config.toml
encoder_activation = "celu"
text_encoder_qk_norm = true
steps = 5100
Rows from block 3 of the text encoder of a small contrastive image-text model, named by matrix and row number. Rows with one number belong to one neuron. Each number is 50 + 12 x the weight over its row's rms, rounded and kept within 0 to 99. All counts start at 0.
After each neuron's rows are labels from the 100 texts, of 14976, where the neuron reaches its largest size: "fires on" is the input token at the peak. Only what is clearly more common there than usual is listed. The data: drawn human figures in many poses. In brackets: how many of the 100.
# gate: MLP gate (text_encoder.blocks.3.mlp.gate.weight, 672x256), inputs 104-155
# fc1: MLP up (text_encoder.blocks.3.mlp.fc1.weight, 672x256), inputs 104-155
# fc2: MLP down (text_encoder.blocks.3.mlp.fc2.weight, 256x672, transposed), outputs 104-155

gate.509:57 47 59 36 40 24 37 59 41 38 50 38 54 69 65 47 26 50 62 51 53 31 53 37 26 36 40 69 72 44 77 38 70 58 69 61 55 48 28 60 41 29 31 61 34 35 56 49 46 51 48 47
fc1.509:62 49 57 46 59 44 35 53 30 49 63 35 56 60 58 54 58 46 59 51 47 62 26 36 48 50 66 49 52 59 33 51 46 67 62 61 60 56 48 50 64 42 36 42 48 44 49 56 62 39 51 53
fc2.509:51 67 45 33 50 62 37 68 55 71 44 57 48 24 55 65 37 56 61 73 55 55 52 56 38 40 30 37 55 27 42 30 20 38 49 63 47 57 45 44 52 41 88 73 51 58 49 62 52 48 38 49
fires on: "and" (100)

gate.65:37 43 30 57 43 63 47 35 28 57 48 52 26 73 58 38 40 67 67 67 63 68 32 55 62 58 45 59 60 29 58 51 34 36 31 44 53 45 27 54 63 48 80 52 59 50 60 44 48 70 46 33
fc1.65:59 42 65 24 66 44 51 53 56 42 55 45 62 52 51 61 64 50 50 33 30 48 68 20 53 45 53 69 52 45 59 32 48 52 83 81 52 36 67 62 38 35 33 60 53 76 53 62 30 41 39 36
fc2.65:43 64 60 52 33 34 46 71 55 48 54 36 47 70 69 51 35 56 41 50 55 69 38 53 49 50 58 37 32 39 50 67 43 53 56 52 47 48 59 69 52 51 45 66 43 53 52 37 61 59 67 47
fires on: "teal" (76); "bowing" (18)

gate.634:49 49 51 52 31 69 35 53 61 44 43 55 41 80 35 64 57 54 44 43 51 51 74 61 29 36 45 69 49 66 30 29 39 29 40 61 55 59 48 35 48 47 33 72 42 47 61 66 33 36 45 50
fc1.634:67 32 47 31 54 55 56 73 34 63 63 40 50 53 45 62 59 46 55 56 69 60 28 67 37 65 44 53 48 45 58 43 32 38 59 50 46 63 30 56 41 32 47 48 39 55 90 43 57 57 50 57
fc2.634:41 52 48 40 58 52 48 59 47 41 57 39 31 56 57 50 46 56 72 53 41 46 34 64 54 51 47 08 37 55 58 28 75 42 64 62 50 40 71 31 46 43 60 23 58 70 52 43 59 58 38 41
fires on: "green" (100)

gate.30:49 41 36 47 45 48 66 41 55 56 50 31 48 40 54 51 58 73 61 48 51 58 42 50 47 66 43 57 36 69 66 41 46 51 47 68 31 70 40 62 52 54 65 52 47 57 71 53 59 44 43 59
fc1.30:28 64 39 57 51 61 67 38 48 36 71 64 55 54 64 54 63 46 58 60 45 56 34 62 59 67 60 39 48 41 60 70 38 35 61 42 51 56 55 32 42 42 33 60 47 44 38 41 52 39 42 39
fc2.30:39 42 46 52 38 54 80 49 67 38 30 44 44 47 43 53 53 54 32 38 33 48 36 51 50 40 49 31 31 60 57 53 34 50 52 58 57 45 47 48 55 31 64 31 68 58 41 44 56 68 41 41
fires on: "and" (100)

gate.25:40 18 61 62 52 21 55 42 60 56 41 45 52 38 50 69 34 54 46 30 52 63 52 53 53 22 24 62 63 43 47 72 63 43 48 54 70 55 49 54 53 51 64 65 57 49 69 48 52 57 42 44
fc1.25:23 71 39 25 54 57 29 51 62 42 42 49 44 45 57 39 59 58 38 45 55 51 54 74 51 57 72 60 42 54 67 66 49 46 58 32 80 52 56 37 52 36 44 48 31 43 57 37 63 50 55 67
fc2.25:32 54 51 61 43 61 76 60 60 42 20 44 43 34 71 45 68 52 40 47 26 71 35 56 57 58 39 55 52 37 55 48 30 74 54 72 35 67 43 40 40 42 61 47 47 62 67 51 30 53 72 52
fires on: "teal" (100)

gate.633:66 28 73 43 53 58 61 46 53 54 34 46 61 48 60 56 48 32 62 48 50 57 45 58 61 72 70 65 67 54 48 48 68 38 36 47 67 49 59 57 45 51 57 61 52 86 67 24 60 52 34 48
fc1.633:37 49 64 59 50 61 62 65 47 43 40 41 59 61 73 43 60 44 52 25 61 68 43 61 48 67 57 62 59 66 47 57 68 75 32 59 60 57 58 35 34 64 53 64 47 76 61 38 46 48 67 60
fc2.633:24 53 51 44 62 42 52 57 41 81 43 46 45 47 59 40 38 64 34 57 53 52 50 51 67 50 20 57 69 38 44 63 58 51 44 48 59 54 42 60 73 67 43 39 45 48 37 69 22 45 38 49
fires on: "out" (100)

gate.157:54 29 65 43 35 36 53 50 48 54 41 47 60 38 55 54 63 57 64 49 67 54 56 51 58 12 52 54 34 59 53 53 53 40 40 55 59 34 57 59 53 69 44 46 55 34 46 62 45 54 64 40
fc1.157:56 45 49 44 30 71 54 46 35 62 70 66 60 41 67 62 56 50 43 46 60 56 62 53 37 54 42 51 47 27 75 51 43 48 42 63 48 41 50 43 42 34 64 52 69 49 29 66 49 53 37 53
fc2.157:51 39 61 40 75 43 56 37 56 48 28 53 52 46 43 70 73 41 50 62 33 56 32 58 54 53 67 59 41 35 17 65 27 56 62 34 66 69 45 64 54 56 61 41 61 44 70 29 71 54 63 47
fires on: "trousers" (100)

gate.12:47 36 45 49 54 52 71 47 47 68 43 60 59 49 40 49 38 63 73 43 39 71 30 44 59 36 44 75 39 61 49 46 45 52 34 54 45 76 44 58 47 57 42 27 67 58 36 43 53 46 31 58
fc1.12:58 67 62 56 41 51 46 40 43 56 46 46 37 56 34 60 62 53 50 34 59 55 70 60 39 82 61 66 58 61 54 38 59 48 49 48 42 54 54 52 38 37 71 66 61 42 52 57 46 39 53 54
fc2.12:40 47 58 56 50 52 78 49 35 62 46 44 57 68 65 52 52 43 47 18 36 66 42 57 56 36 33 44 57 61 42 55 42 63 33 75 57 67 31 55 44 63 69 23 59 70 78 31 52 37 37 43
fires on: "trousers" (84); "hands" (16)

gate.246:48 56 56 43 36 53 47 64 72 47 73 54 34 42 59 60 40 58 46 63 31 46 53 56 40 38 51 29 77 73 45 40 45 36 60 58 39 80 63 53 39 40 47 57 55 73 46 46 50 55 45 61
fc1.246:45 39 61 67 51 44 46 59 47 43 78 63 32 61 51 60 43 68 50 55 31 47 33 51 50 60 72 67 62 39 49 54 55 60 31 38 62 73 31 71 36 60 45 80 40 49 44 44 38 36 46 53
fc2.246:55 47 38 69 45 73 62 73 42 74 63 67 40 56 46 24 60 51 26 47 66 57 55 41 50 54 39 61 43 52 51 43 52 65 71 47 67 52 45 50 41 46 43 61 51 81 26 43 65 72 48 33
fires on: "<end>" (100)

gate.254:62 71 30 37 32 43 57 60 73 68 51 40 62 79 46 38 28 44 64 37 63 67 68 56 46 46 46 47 76 43 71 33 63 57 57 36 46 55 47 44 58 51 48 48 47 43 52 63 52 48 38 66
fc1.254:59 49 47 40 54 32 38 64 49 58 30 61 52 41 55 52 77 57 30 58 50 38 53 23 59 42 68 27 29 40 36 58 58 51 60 54 59 46 58 45 49 36 68 45 56 33 68 39 47 75 28 47
fc2.254:49 51 51 59 40 61 47 29 71 62 53 43 60 35 69 49 49 57 57 62 50 44 45 53 67 38 54 59 36 87 62 58 47 52 31 54 64 50 58 33 53 47 29 33 31 50 38 44 44 44 47 29
fires on: "teal" (100)

gate.328:59 29 34 75 52 30 37 23 55 53 65 43 61 46 50 51 57 57 59 41 36 39 46 17 39 34 09 56 39 67 42 48 34 61 62 52 64 48 71 50 43 48 61 49 50 44 62 54 55 48 61 42
fc1.328:60 30 48 60 55 49 73 40 64 70 75 67 58 43 41 51 54 62 33 47 45 48 60 34 35 34 39 73 75 45 53 47 28 38 60 52 56 32 52 67 72 48 64 47 47 39 58 48 43 60 54 46
fc2.328:49 47 54 37 65 34 29 61 53 61 63 42 54 58 58 53 32 49 70 48 72 31 68 48 52 45 49 44 52 46 45 43 74 53 40 32 39 36 41 45 33 70 43 61 60 38 41 39 61 30 36 53
fires on: "trousers" (100)

gate.320:44 39 33 55 24 42 57 54 51 57 65 53 72 50 43 25 66 47 48 64 34 81 52 61 59 46 46 70 73 62 41 13 48 57 43 58 47 64 58 71 46 65 34 46 29 67 51 38 55 45 56 57
fc1.320:46 41 53 24 57 71 54 48 41 44 63 50 48 72 60 31 34 56 43 62 64 39 36 50 58 45 59 32 33 53 57 56 65 44 61 54 63 29 34 57 38 55 43 54 47 45 36 50 41 43 27 55
fc2.320:68 49 52 46 34 30 14 42 55 67 43 45 42 33 59 58 66 26 28 42 51 31 52 38 61 50 43 67 43 36 42 49 47 56 50 57 33 42 54 57 29 50 39 60 45 59 48 57 55 60 41 48
fires on: "waving" (64); "<end>" (18); "standing" (9)

gate.59:29 55 54 54 58 34 40 40 63 39 51 57 42 79 42 57 58 43 66 33 48 50 64 44 64 40 58 35 37 46 42 37 50 48 42 70 55 37 36 41 60 44 37 53 72 56 36 47 31 60 69 39
fc1.59:29 50 48 44 69 35 65 55 39 50 41 59 38 56 69 42 38 63 44 54 53 53 29 57 58 43 53 40 56 57 51 39 58 43 42 32 58 57 57 71 29 35 54 57 49 48 52 59 46 24 43 56
fc2.59:62 63 57 51 55 44 21 41 32 51 51 27 36 39 61 41 46 55 41 48 59 35 60 31 48 48 53 60 29 48 56 55 61 53 51 42 22 42 45 53 39 71 56 61 38 44 51 44 53 49 44 57
fires on: "trousers" (63); "lunging" (15); "star" (7)

gate.646:55 72 63 60 36 35 41 59 49 47 53 54 50 59 60 41 73 69 60 46 69 40 43 50 47 57 40 50 39 33 45 52 48 33 54 35 63 51 58 45 33 66 52 67 56 61 41 58 55 30 41 50
fc1.646:49 56 41 48 37 63 40 29 44 59 40 36 70 63 70 41 47 43 62 49 53 55 23 52 61 46 47 61 46 28 41 49 41 37 61 60 59 53 52 47 30 47 34 58 48 63 44 52 51 31 40 52
fc2.646:70 57 48 62 43 56 39 63 54 51 59 74 46 43 46 62 52 30 38 67 57 41 68 42 39 45 25 52 43 31 53 28 58 36 51 67 33 52 51 45 44 49 71 57 58 59 38 30 58 40 66 48
fires on: "green" (71); "<end>" (29)

gate.530:75 59 69 47 48 27 66 57 39 40 41 60 52 38 35 42 47 63 41 62 38 52 39 32 49 59 32 61 46 44 69 69 49 33 59 46 41 27 43 54 46 45 46 53 38 43 45 22 41 46 54 59
fc1.530:59 74 38 65 54 32 63 51 42 43 49 62 66 63 51 56 57 47 41 34 38 61 59 52 57 46 44 48 54 88 61 56 43 51 55 51 52 18 49 49 45 50 28 53 59 33 59 77 58 58 57 49
fc2.530:45 46 37 32 42 50 32 58 47 49 47 26 42 51 45 66 41 68 53 72 23 49 54 49 54 54 53 52 49 62 48 51 41 61 56 80 48 54 63 51 35 38 54 39 55 65 42 79 52 52 25 64
fires on: "teal" (100)

gate.439:43 48 57 52 57 77 39 36 53 48 45 58 29 32 48 42 44 30 52 31 63 33 59 40 58 49 70 69 55 57 68 50 50 41 66 44 57 52 45 29 73 36 41 61 66 40 43 43 50 39 53 32
fc1.439:60 45 52 43 45 48 32 22 69 46 49 43 51 45 77 49 37 54 70 23 72 55 47 37 64 45 74 57 52 52 62 60 51 52 56 39 56 56 42 47 53 63 54 52 38 30 49 34 51 24 39 36
fc2.439:64 71 56 44 52 52 39 57 54 77 65 55 60 74 48 53 39 50 38 55 59 52 62 65 73 46 59 53 54 41 59 54 71 60 38 73 31 44 43 63 45 49 51 67 52 66 57 46 14 71 50 68
fires on: "out" (100)

gate.347:45 37 48 58 48 29 52 47 63 53 57 69 65 54 59 43 44 46 42 48 50 28 47 60 47 31 58 39 51 51 44 50 38 47 74 57 48 56 66 70 30 48 51 65 54 53 65 37 61 49 47 59
fc1.347:38 58 60 46 47 35 66 64 53 44 68 26 69 64 55 48 66 44 43 57 70 50 55 21 44 42 36 40 57 42 46 53 47 49 64 36 66 48 75 49 28 43 67 48 27 56 58 49 40 47 56 68
fc2.347:62 63 67 48 26 64 39 46 65 42 52 58 63 43 38 60 35 43 45 39 52 50 68 66 43 36 29 42 56 17 40 30 61 44 45 46 33 48 42 47 48 41 53 65 45 46 31 51 37 43 50 53
fires on: "green" (87); "handstand" (9)

gate.375:67 49 48 66 53 39 68 51 49 40 48 61 47 46 45 61 58 59 86 71 56 52 31 42 35 36 62 34 64 51 50 36 41 57 63 78 76 63 31 69 43 53 47 38 71 55 60 75 75 66 55 24
fc1.375:64 42 53 51 38 68 55 48 55 49 33 76 51 43 42 41 37 50 43 51 63 36 55 48 18 25 45 68 20 57 58 49 62 57 40 55 57 50 75 50 54 47 67 45 45 40 45 36 64 50 57 58
fc2.375:46 41 42 68 45 53 54 56 63 55 31 78 54 65 44 42 51 55 44 32 49 73 44 41 34 55 55 15 50 67 53 50 63 59 65 35 41 58 37 42 36 46 31 63 44 52 56 43 40 51 38 56
fires on: "waving" (86)

gate.0:53 62 43 42 38 67 58 30 39 51 35 48 53 31 51 65 31 51 72 14 38 42 52 51 43 32 61 61 42 45 38 64 56 48 52 66 51 66 33 53 54 56 55 33 46 60 35 59 58 43 44 30
fc1.0:48 49 43 47 51 53 45 51 51 48 46 67 36 33 20 64 60 43 43 66 50 39 31 54 41 41 35 42 41 48 42 60 50 64 52 52 60 46 49 48 64 44 66 68 46 51 55 59 55 48 43 48
fc2.0:62 48 47 50 68 46 40 43 49 48 66 63 57 64 50 38 32 34 62 48 44 63 46 31 53 42 49 43 60 49 66 33 45 53 34 53 64 49 32 47 45 22 52 50 68 73 34 43 44 51 69 44
fires on: "teal" (100)

gate.409:46 46 54 40 49 49 52 61 44 42 58 54 46 51 39 44 56 47 37 52 67 36 34 33 37 33 64 37 48 65 56 70 52 28 43 33 54 57 48 43 44 19 42 37 42 65 74 57 61 65 52 57
fc1.409:49 47 42 64 61 30 43 51 39 61 74 53 52 63 58 45 70 25 14 47 77 82 60 46 53 26 41 42 54 40 39 29 50 55 46 58 55 59 57 65 29 51 45 56 44 55 45 61 32 48 85 54
fc2.409:38 29 50 45 50 46 39 54 43 32 55 78 73 62 56 34 19 45 40 51 34 56 71 38 41 44 47 46 70 60 67 61 62 65 31 31 60 49 11 64 47 41 47 58 38 53 56 66 49 50 46 48
fires on: "out" (100)

gate.137:52 61 65 43 35 22 51 47 39 61 50 30 54 36 26 66 77 69 66 64 50 43 61 61 55 79 43 50 53 49 49 38 64 37 60 47 63 62 62 44 56 51 35 51 47 52 65 44 49 52 39 57
fc1.137:37 66 29 25 42 51 63 63 58 45 58 40 56 50 32 43 39 68 27 69 40 58 69 52 47 55 68 75 63 61 49 47 45 66 50 42 55 61 52 58 34 55 50 68 37 46 73 54 59 70 40 43
fc2.137:43 56 60 49 46 52 32 34 31 67 33 47 62 45 59 55 70 54 48 37 56 61 51 48 62 43 45 33 37 66 53 57 48 49 40 25 49 26 57 51 31 42 46 50 31 53 58 35 66 48 65 33
fires on: "<end>" (88); "jump" (12)

gate.289:55 33 52 33 65 66 45 55 46 63 51 62 40 48 61 69 62 53 39 37 65 61 54 47 66 56 33 59 70 42 47 60 37 57 35 47 55 65 69 69 52 31 70 55 45 48 69 35 58 54 48 58
fc1.289:43 38 32 70 46 41 69 38 38 43 43 47 61 59 39 31 72 57 48 68 74 57 45 53 53 35 63 73 43 60 72 77 58 56 62 76 37 56 46 55 61 63 51 58 66 47 42 54 41 49 28 56
fc2.289:65 59 35 57 51 51 47 61 45 42 78 66 29 51 52 64 46 63 49 60 60 39 60 27 33 49 48 37 42 48 47 19 42 32 42 41 57 42 56 45 34 50 48 65 59 36 36 52 74 50 61 71
fires on: "lunging" (100)

gate.256:59 62 35 43 62 46 41 52 56 68 35 54 48 37 62 54 48 51 59 43 60 69 62 38 41 42 75 66 56 72 80 46 54 43 54 71 57 58 74 40 34 57 59 39 54 65 41 45 70 34 30 48
fc1.256:57 54 61 70 45 50 53 79 56 46 60 61 41 40 43 45 39 68 67 31 61 32 51 57 52 51 40 42 65 43 39 61 50 43 50 65 50 53 58 63 44 33 48 68 23 57 66 63 40 33 48 59
fc2.256:27 49 48 42 46 60 35 44 57 58 17 40 59 52 67 56 49 62 55 55 41 58 56 69 61 82 65 49 45 62 55 62 59 57 53 38 33 28 36 47 39 45 60 34 70 57 59 53 59 69 42 39
fires on: "hips" (41); "walking" (35); "lying" (24)

gate.34:42 50 81 50 51 25 58 43 69 65 47 58 51 52 45 53 68 66 47 29 45 66 35 45 54 55 69 62 54 37 61 58 37 44 53 56 48 38 57 55 46 53 33 51 33 52 40 53 30 18 66 43
fc1.34:68 64 58 62 34 43 56 63 48 51 62 27 47 48 35 30 33 71 54 38 74 43 65 65 39 54 37 51 41 46 61 54 35 39 58 51 39 25 68 45 49 64 61 37 56 51 30 58 63 51 72 34
fc2.34:55 36 53 44 33 61 53 47 52 65 58 59 42 67 47 38 62 44 54 71 43 49 60 44 44 59 58 36 49 57 41 33 63 49 57 75 62 59 36 62 48 41 64 49 59 38 70 65 59 50 43 59
fires on: "<end>" (100)

gate.260:51 42 36 40 71 69 28 34 57 63 39 46 53 50 53 53 39 28 63 62 49 30 63 52 35 40 50 42 36 68 63 39 69 61 21 62 48 64 41 61 40 50 44 41 59 51 33 25 54 52 50 38
fc1.260:35 48 61 61 57 58 25 36 69 47 40 64 41 53 34 30 46 43 56 51 27 50 52 52 70 48 49 67 28 52 53 54 27 66 55 43 68 57 59 66 59 54 78 58 46 78 49 45 42 43 69 54
fc2.260:40 37 40 42 55 61 74 55 42 40 61 51 72 58 48 60 38 57 60 37 58 45 47 44 38 48 38 31 66 45 50 49 44 51 44 52 50 62 65 57 35 64 61 37 63 42 72 56 53 64 67 53
fires on: "lunging" (57); "sitting" (43)

gate.372:56 56 43 53 52 54 67 37 54 61 59 64 52 62 31 73 54 57 59 57 50 67 31 40 29 32 49 71 51 58 68 46 38 35 50 50 52 43 50 53 30 49 55 57 50 51 50 40 44 43 46 53
fc1.372:40 50 54 64 34 42 38 48 68 42 35 57 42 25 71 28 47 58 48 53 52 49 58 44 63 53 48 57 63 52 36 45 66 53 36 36 48 81 50 57 82 52 49 50 40 50 46 53 47 52 56 59
fc2.372:55 52 59 51 48 23 46 55 62 41 69 65 48 76 54 73 50 53 61 40 40 31 49 55 52 41 59 59 44 72 46 54 58 61 51 62 47 36 51 52 23 47 54 58 48 45 60 55 43 67 49 58
fires on: "out" (100)

gate.17:89 48 53 63 39 58 47 39 39 50 61 53 45 51 52 48 40 58 36 57 54 51 33 40 61 58 44 68 18 38 41 60 55 53 45 44 61 66 45 49 70 51 50 51 52 37 67 59 55 38 34 72
fc1.17:49 51 52 44 52 58 54 29 75 56 53 70 58 68 53 67 43 47 54 37 52 55 41 58 40 66 46 54 61 52 67 31 41 32 77 51 67 39 48 56 43 71 41 59 53 49 56 72 30 49 47 63
fc2.17:44 49 38 58 38 48 64 52 36 59 42 45 55 52 63 45 53 27 54 47 36 33 63 69 54 43 52 57 40 50 57 51 67 45 37 43 34 64 34 41 47 46 64 51 44 35 59 38 52 70 36 42
fires on: "teal" (95)

gate.21:58 80 35 40 54 45 35 47 57 49 39 53 51 60 58 36 59 75 62 54 54 45 46 53 43 44 43 34 62 39 55 36 52 51 50 41 59 51 54 61 33 55 61 40 45 53 62 39 29 43 36 58
fc1.21:41 54 49 57 49 51 54 31 68 16 61 31 52 32 39 38 61 65 29 50 49 59 54 50 58 55 43 67 37 53 40 28 40 41 73 61 47 36 41 43 52 47 65 43 46 51 51 62 47 65 44 37
fc2.21:41 43 67 30 37 31 58 39 46 64 54 52 45 52 53 30 55 44 42 35 58 37 52 67 46 59 58 64 54 43 35 52 56 53 43 33 50 42 36 56 52 54 66 52 43 38 59 47 63 34 56 20
fires on: "<end>" (100)

gate.183:70 51 38 33 35 45 56 64 37 54 43 73 50 54 41 56 46 46 56 37 44 41 32 43 61 32 63 39 67 46 50 45 49 27 53 47 48 39 58 68 62 68 54 39 40 54 43 50 77 36 42 48
fc1.183:41 49 59 28 53 47 45 52 37 59 36 48 59 60 36 29 53 67 34 75 64 63 53 52 59 50 63 45 41 64 44 71 53 64 35 51 55 60 64 46 44 43 55 52 37 68 52 59 54 58 51 62
fc2.183:69 61 52 46 44 57 45 36 45 57 50 43 53 49 28 57 59 39 54 43 29 45 62 28 37 57 37 65 50 52 56 38 50 58 65 64 39 41 53 70 49 58 60 34 57 46 59 52 54 45 53 51
fires on: "trousers" (100)

gate.472:46 42 64 28 63 51 69 50 58 63 41 51 47 36 34 56 37 72 41 62 19 71 58 43 81 41 47 55 47 71 58 49 47 59 44 73 52 50 40 32 71 46 25 46 52 30 48 51 67 58 66 40
fc1.472:49 48 38 62 34 69 40 40 51 39 67 53 45 54 55 41 36 32 57 34 62 49 57 28 64 38 56 60 85 54 35 55 35 42 57 47 47 40 66 75 43 51 57 37 50 43 31 40 42 47 52 70
fc2.472:60 41 41 55 69 59 39 46 43 49 70 59 56 44 35 49 43 35 53 91 60 65 65 38 23 46 63 58 30 57 53 14 47 49 58 42 66 62 56 33 49 38 47 59 49 46 47 59 58 80 61 53
fires on: "and" (40); "arms" (33); "splits" (14); "lunging" (13)

gate.54:39 41 79 35 49 37 54 50 60 56 52 42 51 39 58 70 40 62 49 20 43 56 62 54 41 53 41 71 46 55 38 42 53 56 57 41 53 71 36 35 51 43 58 57 44 51 47 51 57 58 47 43
fc1.54:25 42 57 39 30 54 37 48 31 44 45 56 43 37 76 48 54 44 54 44 61 49 65 40 56 43 54 61 48 36 55 51 60 69 65 38 50 67 39 41 36 32 66 46 49 51 41 66 53 63 56 33
fc2.54:56 43 46 57 40 42 35 65 51 48 68 51 46 42 30 52 37 57 47 44 62 85 40 64 43 46 51 44 70 52 40 66 59 48 23 53 26 40 27 68 59 68 58 63 50 60 89 78 20 37 40 53
fires on: "out" (100)

gate.285:79 52 65 75 42 39 88 28 59 56 73 42 58 47 56 46 47 44 47 50 45 48 45 26 61 51 42 52 41 28 56 59 45 78 33 72 84 59 67 59 49 52 39 63 48 62 54 33 56 57 42 58
fc1.285:35 43 47 65 51 65 61 75 63 46 29 42 49 40 53 41 62 51 54 35 72 36 32 46 55 51 58 41 59 62 44 61 72 50 33 57 49 75 43 41 57 45 61 59 45 37 67 29 63 60 43 38
fc2.285:40 51 67 54 55 47 42 48 64 56 30 42 40 28 57 41 43 51 39 62 39 62 56 70 59 38 61 54 29 27 47 58 55 45 67 57 62 30 59 45 60 85 54 52 58 48 54 55 39 37 69 40
fires on: "hips" (95)

gate.647:52 48 57 45 23 41 54 51 43 54 70 53 42 39 55 31 48 57 62 37 58 50 32 68 25 34 70 70 41 54 54 41 53 17 50 63 54 32 47 33 48 27 67 54 52 44 56 59 81 60 34 46
fc1.647:27 63 42 27 45 57 54 38 46 43 30 61 39 70 54 65 62 69 32 65 60 49 46 64 58 57 61 42 65 49 60 36 41 74 30 33 38 38 48 60 61 47 64 68 36 46 68 46 44 46 75 51
fc2.647:21 53 36 73 51 54 35 39 47 63 40 48 36 38 40 42 47 58 31 57 46 60 53 60 38 38 40 62 53 46 49 32 36 31 73 58 46 48 54 56 67 41 34 58 36 41 24 28 44 50 25 54
fires on: "out" (100)

gate.110:46 61 57 52 54 64 43 60 50 34 48 54 67 56 68 41 33 45 78 44 64 57 57 34 65 55 49 43 30 61 44 34 35 51 67 46 59 34 44 57 55 53 45 46 49 57 45 45 72 60 30 48
fc1.110:46 42 54 34 50 48 56 50 34 37 43 23 48 32 44 46 59 47 60 44 69 35 51 70 43 55 47 46 53 40 57 53 39 57 49 46 60 69 49 30 50 54 46 52 21 58 19 59 54 64 68 23
fc2.110:51 45 36 54 63 62 52 39 44 80 54 69 56 75 27 51 47 63 49 59 58 56 49 35 56 47 42 39 57 55 46 52 48 43 48 61 60 23 61 41 62 57 35 55 82 50 56 51 45 45 52 55
fires on: "and" (100)

gate.262:51 48 47 48 44 57 70 53 55 59 41 36 76 60 45 45 36 49 48 40 56 45 48 54 34 48 67 42 44 40 56 50 32 43 27 49 52 28 53 37 53 50 61 53 60 52 46 61 50 51 49 60
fc1.262:57 47 42 50 47 38 14 45 39 28 46 72 44 45 40 59 47 58 50 71 45 50 56 34 42 43 40 59 54 73 51 52 24 53 72 66 52 46 37 40 55 63 33 56 37 80 51 61 55 44 48 33
fc2.262:32 39 53 43 35 42 81 44 50 62 65 56 57 57 58 41 58 65 56 24 24 60 25 48 31 68 53 23 36 49 61 50 35 38 31 59 45 54 47 39 56 39 64 41 72 42 52 54 66 66 40 62
fires on: "green" (100)

gate.116:57 32 41 44 34 50 57 47 29 46 43 40 52 39 54 54 67 30 64 56 46 49 56 30 44 39 35 47 63 52 65 33 58 59 51 50 51 53 46 49 54 33 42 62 29 66 61 54 48 53 21 65
fc1.116:42 68 50 65 62 51 40 47 46 61 69 58 47 55 47 48 32 52 48 37 47 48 51 56 55 52 57 67 43 33 42 77 37 20 69 68 32 46 49 36 39 45 43 34 63 28 54 41 44 42 62 28
fc2.116:56 47 49 61 49 60 64 68 35 67 51 43 72 43 45 52 46 46 65 47 31 47 23 48 43 35 53 54 80 40 30 21 41 55 50 54 50 62 40 60 80 51 58 42 50 47 80 54 43 70 51 49
fires on: "trousers" (100)

gate.210:53 52 54 36 43 44 63 50 51 53 39 31 61 26 50 57 71 58 41 47 58 58 52 34 50 53 44 31 36 51 78 48 55 61 20 65 59 60 36 40 66 53 53 33 51 64 68 65 48 54 50 67
fc1.210:47 31 50 28 37 42 79 44 45 48 44 42 48 50 78 55 76 56 42 52 66 38 46 61 38 55 52 37 65 69 51 41 60 36 46 33 44 59 31 49 49 44 50 48 49 75 60 47 51 56 65 39
fc2.210:35 49 33 60 60 49 35 63 44 49 43 47 58 47 61 33 39 41 46 63 42 77 47 38 51 32 31 21 36 28 37 41 64 67 40 45 40 34 43 46 50 58 50 56 41 62 41 61 27 49 47 43
fires on: "lunging" (50); "out" (35); "splits" (15)

gate.606:64 51 57 52 38 81 72 55 31 63 44 55 60 60 40 38 39 41 42 40 47 61 64 59 55 30 46 43 69 33 63 45 35 40 41 49 36 46 73 40 59 44 33 38 25 56 54 75 63 36 48 38
fc1.606:43 50 52 51 44 60 56 52 54 37 58 37 70 64 44 43 44 77 39 59 42 47 44 45 67 51 45 52 29 63 36 53 39 70 35 40 37 38 85 49 42 51 40 32 69 60 64 60 61 47 44 30
fc2.606:46 57 56 51 60 39 39 56 48 54 45 56 57 55 45 60 38 62 49 43 59 34 57 44 26 48 45 47 49 54 71 62 40 52 55 67 54 55 31 67 59 47 72 52 55 41 33 47 50 59 44 55
fires on: "green" (100)